From a checkpoint of a small contrastive audio-text model: trained on synthesised imitations of 52 everyday sounds, one a clip.
Rows from block 6 of the audio encoder of a small contrastive audio-text model, named by matrix and row number. Rows with one number belong to one channel. Each number is 500 + 25 x the weight over its row's rms, rounded and kept within 0 to 999. All counts start at 0. Numbers have three digits each. After the name is the row's rms in percent of the matrix's.
After each channel's rows are labels from the 100 clips, of 14848, where the channel reaches its highest value: "responds to" is what is common among them. Only what is clearly more common there than usual is listed. The data: synthesised imitations of 52 everyday sounds, one a clip. In brackets: how many of the 100, against the usual share in percent.
# convs0: first 3x3 conv (encoder.blocks.6.convs.0.weight, 96x96x3x3, each kernel summed), inputs 48-95
# convs1: second 3x3 conv (encoder.blocks.6.convs.1.weight, 96x96x3x3, transposed, each kernel summed), outputs 48-95

convs0.22 072:482482542491483505499447511518497518485464481542494474511492435493484464512486477481439524495483485523484552504482514514485486486486507513490530
convs1.22 100:529471508494493546490472517536465477449499485537481543444523509472483490504497512539490519501533465501497513484493568525513468497480496472504525
responds to: people (41 vs 15.1); coughing (38 vs 2)

convs0.52 139:486528471478442432507470498492485506488465502487491509480482481486529507525498466493456488492458496486486466486502499509485506444488516439475472
convs1.52 082:514485529509451459512495480504529508513489494530527479520481522522509491523487470508454507480481526466477491449465522496465490487504474450483510
responds to: reverberation (62 vs 34.3); text has "room" (62 vs 34.3); text has "reverberant" (62 vs 34.3)

convs0.43 096:430502529493494497499499506514520519525499499503476482495495504474496508522497479493524482492511505477478468519496465536526433459511521476531502
convs1.43 082:512485507498520526454505516521461483490497482497501523488499487494499501493515488507513458475507484527472505516518514505540477484489501490448525
responds to: signals (31 vs 11.6); clipping (27 vs 8.2); text has "clipped" (27 vs 8.2)

convs0.88 088:470495533452460520507475508477515490488495515525519529494480464474471489493477480464513518516471529469497462513489576505488480483465483460495474
convs1.88 098:477496454472543548489522479462510461477508493503504506499489471494499456487493491515506492493537438498465498503492485512530498540501506506493554
responds to: mains hum (51 vs 12.8); clipping (40 vs 8.2); text has "clipped" (40 vs 8.2)

convs0.13 104:496491509529515465481527504518495480496507452448464473455463402458509503474479446491466497492505490485486453483467494493497480492480467475515484
convs1.13 075:503486482451525509529506486531493428515512453477486530493473525520534478524506492501501500510484501487577443511495487516486504522496490510482506
responds to: doorbell (32 vs 1.7); signals (29 vs 11.6)

convs0.64 136:548497467460486514475432491435470521505472500483501504529502547500530511484506496498520495474518503487481521513499466534516537508521508516488492
convs1.64 117:521521504517532514507514510518496531482501508519550457438514480477543504505536478482467479522493524506487551524500509506485438487487500467526504
responds to: laser zap (32 vs 2.1); siren (26 vs 1.9)

convs0.18 106:493498472528502500489490488542487499504517449481434427474501428523500508499501508463449506503505493518507490476506470496482506518516506527531470
convs1.18 101:489505498447492506482528513496496497499477515516491483492506475502505563486483506487481499465505523493514537449498496521499494485457582486531476
responds to: people (47 vs 15.1); footsteps (36 vs 2)

convs0.31 180:524511515467504482520476496491507509473462509525515540513519518484520481506524512505511466491414492482488516521478491482505513505482501507498491
convs1.31 120:531453486509465503505461535511498523493509458507495497461463495518533496483522498520478499451539509504478499493499494490508482491521494445458496
responds to: reverberation (95 vs 34.3); text has "room" (95 vs 34.3); text has "reverberant" (95 vs 34.3); animals (52 vs 15.8)

convs0.3 156:492506487520474471501534490528477468513497473479468482513455468492490513483481477505414509476475506516524475464524503505492473503499500490520498
convs1.3 103:537516510485466478501466498502519509499528479504520495515469481517543473522506482539494475546489516500523470499497478495475529479534471463480502
responds to: pink noise (35 vs 12.4); group: nature (31 vs 13.8); clipping (30 vs 8.2); text has "clipped" (30 vs 8.2)

convs0.34 050:493509501502489490533493502474530513468485454484454437473514465545502507508480494473473517480461485494508457509518491526495497477524492507473497
convs1.34 134:525485492537543486528508456498487497506493472506510493496466512473466503499516513487517499487525504504483454540482454533549512502516501483468510
responds to: siren (47 vs 1.9); signals (47 vs 11.6)

convs0.40 088:512495491511512472491513502491479521489498527485485513460478462490486479526474530472451457498525518471485471463497488482494451451481495488485458
convs1.40 089:502495540531475489518476504461519483502512513492499500502473480517490466515450502483458545461493528496467443454465475490501493538514464517519495
responds to: people (38 vs 15.1); clipping (35 vs 8.2); text has "clipped" (35 vs 8.2); footsteps (29 vs 2)

convs0.50 072:443475509500494475480509522490507521516476533476494477452458500533485509527485471521443475489487505482514452515498465483513527499487488445521496
convs1.50 112:520513458514515495504502476493500468511505499469451544527502482485468505507505541477534527523492464457470476534494498464495462519507505545473494
responds to: white noise (39 vs 12)

convs0.55 110:485513473494470495535489505501506487481495503476486505477479504495501479482479518525499473469480400511491490491497500454438471447480482508487511
convs1.55 074:509513507469503505476505504513521506500515502512482512526499507524507504489532483529496524493482504458459488511491463463475496483494461511503506
responds to: people (41 vs 15.1); beeping (29 vs 1.9); laughter (28 vs 2.1)

convs0.80 131:513495491500502516479448482528460527500494467503537463546477507502529446482498548491478468537486521520472518500497500527486481488492528519492501
convs1.80 087:521499477507502535539480529533490540496496517459504504471522485462559494496516497551500509499477501527505540503523514497498517508480485477559496
responds to: machines and effects (63 vs 21.3); laser zap (61 vs 2.1)

convs0.28 108:508492493522493506492437494469495510545486500472493508521515498523529481482509491495508482481470475529492488504512504504467498449478500505523511
convs1.28 113:503507525491507525471541570530505514516484498513522488501511498483491512488499453496472487544505515499531535501560517527491472476497518468518479
responds to: people (34 vs 15.1); barking (28 vs 2); clipping (27 vs 8.2); text has "clipped" (27 vs 8.2)

convs0.77 093:465497504534517468497532511514509497479475490503486514479480510482508516499489490475503463525453514507483474499549462558491406469507498512520488
convs1.77 080:536486489487487515472514499515469487449502480507519453458474498523484504484534519517521454490483518518522469488497516514534473537501461460470527
responds to: mains hum (37 vs 12.8)

convs0.5 077:472499488510504519482504504496490495538502493489503474457504459463494506499513489514447487500491502473482512490526522500494453501491492482507459
convs1.5 079:472547508547491511533510445485507514502486537491492459548495507504510475514523488509496478542466502489499479501533457507461495550505476507470533
responds to: animals (51 vs 15.8); bird chirping (46 vs 1.9)

convs0.38 089:515503511473470475463477493514514494478471537496499504474471484437495537501483485511492451453467503444476557501479467464523516521461494519501497
convs1.38 104:539521556500509503468491479489464499479476510523470482463514451453478508490539519516506502486524498493498538516485500510514513483480503491515558
responds to: text has "noise" (51 vs 24.4); rumble (38 vs 12.4); signals (34 vs 11.6); beeping (28 vs 1.9)

convs0.75 083:470486498500483465468447489512480508477494513496446495478464521490536513493497528482519479494477491459462453507520476529478469488519492501480479
convs1.75 089:547512545519509508523494498511505508502512518528495467526493469517495518506527487461499511452516474483502529524481526491522481548467495529479496
responds to: animals (50 vs 15.8); bird chirping (48 vs 1.9)

convs0.67 101:488515507515467459519508470504493479522470480488494508498445491477532502493466500500462512476439494493487520474512487495501445481492494498532488
convs1.67 083:546514545486468489521482480483493473501523505513535518512515481480528471543519462514522469541462525507527479507468496511476523528499467497477537
responds to: white noise (45 vs 12); pink noise (35 vs 12.4); clipping (27 vs 8.2)

convs0.73 065:489486530493547462442487508513498498508490481511528460493480497528445478487472473496482492507518511532528495520494464502478519488477499490472549
convs1.73 113:530509494476510511509531527532462515478490476570506490497506484472506502504483512507504508495545446518489509509501529469516501518495522476517471
responds to: animals (55 vs 15.8); frog croaking (50 vs 1.9)

convs0.26 078:486496501526507497524525488565507490485475486522508504461464501466468496484478504563515506508524500469467443452475531478517532488440494493493491
convs1.26 121:473506494482558493514555550525504510492478500516524510532464540520511505494493519536493489496525488536555532509533477534511526458501545490518448
responds to: signals (31 vs 11.6)

convs0.36 099:448485499505515489505497494490483519505513523490466493519465495488495514516468523434485513498507498504468486499514449494478464474521498518508492
convs1.36 127:484528505482498500514569543572493488497486487483474470498485497532512564498481522433501509458494516518511452503484513488505511526520528499508477
responds to: footsteps (31 vs 2); water drop (27 vs 1.7)

convs0.68 089:487516483507478481510457507476500457510483518511509524452469452479516517532510497484517480461477472475456458438492486480511493471474486482486467
convs1.68 082:499484516474464437489468454480530507517500542535510441500516535497512495487529486472471499495495536441536514482496475507472511500474488515493515
responds to: animals (43 vs 15.8); beeping (31 vs 1.9); crickets (27 vs 2.1)

convs0.9 092:477476483509526501474531496519506513512515466483460459479512397455514497487513466469461493515509521507486507496529495522502487514518514469531469
convs1.9 084:507509480493498460473540489546487483524489458476472493494493501513531537496509492508535479507479520478479505504527463496502480498472474506474506
responds to: doorbell (55 vs 1.7); household (55 vs 18.7); beeping (27 vs 1.9)

convs0.6 106:489490496502488493448515492508505506507502478478481428502507392477508479487498454491462484525506521495525494500503493514505491513515512450507488
convs1.6 102:492512466487497465461520470518492513503498474476470530468497494507527536502507478506531473498485508487484523482536461509494508463470524520482511
responds to: household (41 vs 18.7); signals (38 vs 11.6); doorbell (37 vs 1.7)

convs0.25 091:479502484498472492465541530513512497491531524493499426466532419507477507492550439535474489540489506525517504503523514532497506535500496433517476
convs1.25 099:515508413503508464490520477533501514513511488485457517503501517498518500484539485511518483513489487469496497560529462469495477476475517505476494
responds to: doorbell (46 vs 1.7); signals (41 vs 11.6); beeping (36 vs 1.9)

convs0.60 104:481507538534495494521488524505525510494515481523494476521524519494503508505523526493502495524478472546503462536535508522490400470490517499534523
convs1.60 086:558485479488514521472515520493482492468484497521494481482495472500526490465549497499517457501549454528494508535513513504553492496465484499465517
responds to: household (45 vs 18.7); coin spinning (25 vs 1.9)

convs0.23 119:505523518525552506522534520489527472473480498516459522485521469493493529475527473503511508499473481502501495518513498484475513518494457495524462
convs1.23 124:513489486491511548511508525523505465472518490501530485473475499480493485495515489499473512526522466527535495478509502479497504529488464467523522
responds to: mains hum (77 vs 12.8); signals (28 vs 11.6)

convs0.11 088:471513491534474493499541495499519490544505497491495513494490496485507542497508492523516484490485543496521472490515479497494448473473482484506484
convs1.11 072:472479445506514545520534487511484484498497513501514468487514534514520477492518492460502448487488489515504466521483502517499485487516447436476503
responds to: doorbell (81 vs 1.7); household (81 vs 18.7)

convs0.65 085:475490504537519496510468478500511490516466478550496498508479507481486511520470503489495509541483468476478439483468495513511491502503524497519494
convs1.65 083:491502527496472486474488482516473523469487529514539465476535501486531513500534505533519466532485521487534578472524485524476524494410497492477537
responds to: machines and effects (55 vs 21.3); laser zap (42 vs 2.1)

convs0.41 066:433507512495493495518504530483509494515510472475510489460532402507466520497522461495502545525530446509510525495516456522508469460526499453486481
convs1.41 122:532497498489512513473487496495477504474466517544523512498518524493504493496551533493531475516501477498471493517502495483508477516486502506472488
responds to: beeping (29 vs 1.9); signals (29 vs 11.6); thunder (26 vs 2.1)

convs0.71 096:481498503486474470511517489503504495481488491498511524528491513502513499509514511512517456491473507475491484508521482496483497523488484523503494
convs1.71 078:481496474495467511518526501514481514541498479499508492468496520540531532491532475479479477456519515503485449489491482510497480503539495449450479
responds to: reverberation (68 vs 34.3); text has "room" (68 vs 34.3); text has "reverberant" (68 vs 34.3)

convs0.8 100:502498512490481486514495490477506502504525504491555436501518510513510448507525505433498451512454507538500505502545523523521445468525509499489484
convs1.8 077:556511487497496492478533502519485511452490527534530471463515458507541527518556528493492473510481505534510512517505506486532522481430520495493500
responds to: clipping (44 vs 8.2); mains hum (44 vs 12.8); text has "clipped" (44 vs 8.2)

convs0.46 102:470490504505498513527512484500495517500486491505476531525517507466506501504502526477515520475460501521444511514504482521471493507509499532513495
convs1.46 081:527501474465495497509517500539469499499518459508470471448477508513538518488524519478511496442481513512483457533498516490512481501523516445484496
responds to: clipping (26 vs 8.2); text has "clipped" (26 vs 8.2)

convs0.90 070:463518528497513498502484467516494483471509450503491484531518471445472489500475498505506507510491516457488480522478527483509485531512508500517492
convs1.90 082:464506478488499587492501525500490498473492507462481529485501541470520454502464491538488508485536453525544518483514501502507530532487477530520540
responds to: mains hum (43 vs 12.8)

convs0.76 099:501519503474494507519497478517476520523506500542519557544512505482521521494520532484521476516492502498482465496459519491497505526484513522502504
convs1.76 115:517510450479525552511526568550486525513528495487471505479476516493523480484487469484484482492485467542518478538514481500502493481535507477487498
responds to: animals (39 vs 15.8)

convs0.63 101:530494470484452480508532490480452459482526502513473505487492502480491503473461506479490495502529514517518475461491505497467467491497507449462495
convs1.63 067:526524482477473544526519460472522497523466475467458510512530482478489469520451488510500502500510495519494492481467521457510493516526488497540509
responds to: animals (35 vs 15.8); mains hum (34 vs 12.8)

convs0.16 094:494503538531522460465499516503520502496504504490466461462466480483475501503481485503467485553528496487509463507512454538506463495529525467509508
convs1.16 087:525484498457518497465497489502481469434483516511515507488479469505497514490556511517506453543540490526535533522524517560528496477453522507502500
responds to: frog croaking (36 vs 1.9); creak (30 vs 1.9)

convs0.57 086:527494503463505490517496480491496500468487447481505485498497525462517512474501457480506519544502505472471516523474543470492495506525462449525480
convs1.57 083:464494453493541558527528469511498467496501485475549524495505508510510467524485444531494498499490458509507477486489489537502484512504504536499526
responds to: mains hum (50 vs 12.8); clock ticking (35 vs 1.9)

convs0.54 079:499520487520505492496481457476524515509467467484512428499529487527520499498470479496509485526531497520503503509477501483523478496479497450500510
convs1.54 123:507507511518515509515519515473495503503479519495550490517503509430487483511485492508485506522534515514506529515496444502540543511499514495490507
responds to: laser zap (64 vs 2.1); machines and effects (64 vs 21.3)

convs0.79 077:520490510515510496444539520506511499495476513464493518480472483497534496502515469493450493519469525511476466501535488547490488525475494422532488
convs1.79 092:525473482519464481505531452496501538479464488477456502497464486541505487519517493502514478524510531476519465493477481522496483518498481472443549
responds to: text has "noise" (51 vs 24.4); clipping (36 vs 8.2); text has "clipped" (36 vs 8.2)